A small spectrogram enhancement model, trained from scratch.
Model: 10.9M parameters, arch unet, norm groupnorm.
Training: muon at rate 0.037, 12400 steps, batches of 64.
Data: trained on single English command words and digits, spoken by a formant synthesiser in many voices, 78125 training examples, 10.2 epochs.
Rows from block 4, named by matrix and row number. Rows with one number belong to one channel. Each number is 500 + 40 x the weight over its row's rms, rounded and kept within 0 to 999. All counts start at 0. Numbers have three digits each. After the name is the row's rms in percent of the matrix's.
# convs0: first 3x3 conv (model.mid.0.convs.0.weight, 384x384x3x3), inputs 140-146, a 3x3 kernel for each
# convs1: second 3x3 conv (model.mid.0.convs.1.weight, 384x384x3x3, transposed), outputs 140-146, a 3x3 kernel for each
convs0.343 085:523550471455521465565547466421438522577544503528505500498460448511465480536494532458494504506473445440482507502513510492576518578566566549500479506518472530523501559383541535556558538565561
convs1.343 039:414497507416449489477496495530487427460452435452505463451434493496465519469412508571527544515463452530516477510486482519509480485480487444515535516541491455518513492503489508507497507505499
convs0.344 095:481533546518459504446459461520422510554586532473463520483493526503489489471502479424448429506535524436484505487495513577576586508455460482483531520505511468459484447498532465527520476496570
convs1.344 058:525541472395457458506536547488541523509525533558563548431454534499491442476501501461484459540477415482465494504491481499492515518532545551500499453476447564555534506493497507506500491485487
convs0.345 094:496448527491495599468549502473535473537517510553591493531470497477486502488483493516540522535455553590549527473484482551537521501482469539538523498461517471502510452432456544521649485509533
convs1.345 075:530483537467480495508488446422471542312389459472511518509416360489500471518479474476484554444418467487424451521536466551508501501480494460416439518520562505530501475501516499508500499494488
convs0.346 093:537518531434513556510502568464473562533471511536483400464510542466500440511540480520473516531483404560459492608612514478557461533493447490470464478506445480483523519527505504522507491488500
convs1.346 066:525468519495520512457522479512461345483476382392515459521460414571536481507487437528569548425542473498538542512495471425465475486436462476460499486472495562547569500493496510496516530496490
convs0.347 097:467570527407465434461447513475581500506464525502478460481486537501475480490499480468509451514460463505551510468497530528541506528477531466504514404486460505476452543580496482439462491533545
convs1.347 052:456497463463447446476456473517522490458470493485437450353395421518513519490498490534532531446460492515533557512505508491498473503492496422473480446454439494479434477486475498500502519515499
convs0.348 093:518511459508507463505515536606550572524502569438471479491504556495475440472460480493470523528532475539538501580541536527490508525551566580479541490469494490537490453445508454443454446497568
convs1.348 082:455512488552531550421491560509569462444535501437491515413512580534491500507485496487550578560552543411473512521473459543568540530498504450432464510530569563576558504494515498481509513508496
convs0.349 096:483492497455468536566571486514587538526601466579514543472555490459548540540538547631505512543549569510546545536505474502525476495445498488460512460520527487454457380460425505523475482525493
convs1.349 064:487463434469521486476563466517464456461457532362495533475417443451453497523463482504507469542526494508462464494523460502555451534505492567529419523532483463464518494506471480486481485488504
convs0.350 093:503546528474467491551522560575573451513524511568472499491535508513508562517468513473479566560509569500537521519462509534476496477488492534492449481496508463486431455443537540478481502533528
convs1.350 054:608541525507506523447468423437442462520494478446428460400414464467488484513478515599574490508483516486466474505468506507503508487513532468454456432443508433447538496480498500499493503490483
convs0.351 088:480457517472494463451452503484486507481453428480525476483419557487484468469521532478433497522496536556492586536474463511481474511495481540495470444470426506512517463461480498446450534414496
convs1.351 044:481526577442463482479450439539422456475422511480513457414525460468492559496379471471507557441472489523490533520503528519479513518470475512407433504494435558536472469492518492499503471496496
convs0.352 093:554606480565528467503526556566603523504441497527453367516501500524569523539491439441514498508544475460433491477551524474433483497460450505469457565468436488485521435533489459455443495479439
convs1.352 068:519505530486471428426480511489477469506530552483493483483463426480475494468454458533509453552494451426440557484518539516537544537501517542489465541449464515495471509496486499500492495502494
convs0.353 094:543421451557538464488511468556424503534530576497533593499498528468483448491552543442488510522546470566532528467543574528473550483480452473482487554526454419533493568476546467424500470468579
convs1.353 075:557511566423446512533524477412486482332424466481508489537458435530485451367372486493580635454404394471477435527517463566571531482489464503537454477485470509425439481502494494496498504509510
convs0.354 098:464441480471533506491527514534550488562536579516432460466501469507545503499512477493484474482530483494510499478528528542541490453443432502503508527518518424426451410411401509477589439500508
convs1.354 080:507451464517507495517537523523473426453403456528564538433452510539540537489487500471483509527471493468469513489485460537523501495511497500456450496473443479503540501496508486482488474484489
convs0.355 101:539446491585472483547512569486505396510454494508572515406517455439526528462516471493504461539498472449586545475564548509504527568535492485569527481543483466483480421525446472519503512533559
convs1.355 092:327471507562530437492477489424499496471543544542479553514524527471502430482511483538468374590463460531434463458506529454549568462509551568559569562530543546539554524485527519498512536498502
convs0.356 092:503482510492520531564540521551562578572572506567551511513429508459512530532528534521458528572532559568550531552524533515512523583527579558529514574580543584542492583467511426451536442490515
convs1.356 072:575648556508441496435386490475476461536537546513510517382415442434509474546536495513542525469454472441503532517493503507538523481477510433441422449403422529465523488514507487505502524516491
convs0.357 096:462495501585565520477517545562566555605563514527520540547496524507544477469479438577513520555619519484584522571501513503500455511550480496544565557494504525570515539514472441385539458409559
convs1.357 079:532547534471454512484482474360341394371449465445529524537438407425436443435454444560545550434418448368449457492450419546523462456486456446444478433440438479434495487512504481492494501518505
convs0.358 082:434456521456451481437454468453510490475377440502515521519521510489443441452439422578508522551470458551542495499455471513567553517535454494503473439487428517554496507554569487510518426506451
convs1.358 030:554541531507552478501540465471412452440436509450450520489452423448447476485499505544583395470526459504524463476479470498496521493473491414439530538542468472446453519522493539517491493509499
convs0.359 095:509544453489532347451471507568543528571500499536435446501510459490497536458504412466511479462498475533432509568412599521486508525531452546495445467513503457493492474550563518457501535492588
convs1.359 053:532488497490473508503550529608454523457456491410557499435377420482496497528436484605650583425493507447511491533507479555537497542479462516437453537512533554533466482494501495497502513501500
convs0.360 090:520501590514526554468493516452477572521503489636604532454484528513525490546550518511473509480461475566425441505540493518510535586615569453477472548514516562560487514451448524506496418445395
convs1.360 062:504485532544529525600518513475450426472517558522487477502445383474470395581532481423457479523511489541573523463496500452455498498446489481454476476449455503557562503494501511509511542511504
convs0.361 096:474535518572526613511567546522547589517506526483485529495499512514526575536527522583539524460459513541472483545514508538555553555535470507464485548526501501469473521512390601423430559443523
convs1.361 075:415478427548522451559526497357445487396502533416446460395390452396452493416427469475469471530458487501464569429432473467449530507486525527582501499504463539486461526502505526484499529522508
convs0.362 096:531530420500552492518515527497526523449556515470586619508454518468489486502509501517449519546520515506542498455504508500564601465556579527519475450508488504473479500441393569492374512527439
convs1.362 091:367483534430485455459483466356514480352503431418498502432511522519549542439557475420443449483437349583519530449467505444514555472502567564602522470561542489483527502497516507499506523507487
convs0.363 099:469462516570497475546544506635484535614464403423434479514523513560493461476491527586406458551464451489533568556504555617494509527570525549448433476483545475520497507507648521544593428498546
convs1.363 065:547556473524499463467474468555517512563522453533497419469481478546504447448487466470511531405467464411417515519506487502494470481450417471493431465455407497523409495488510500495512485505512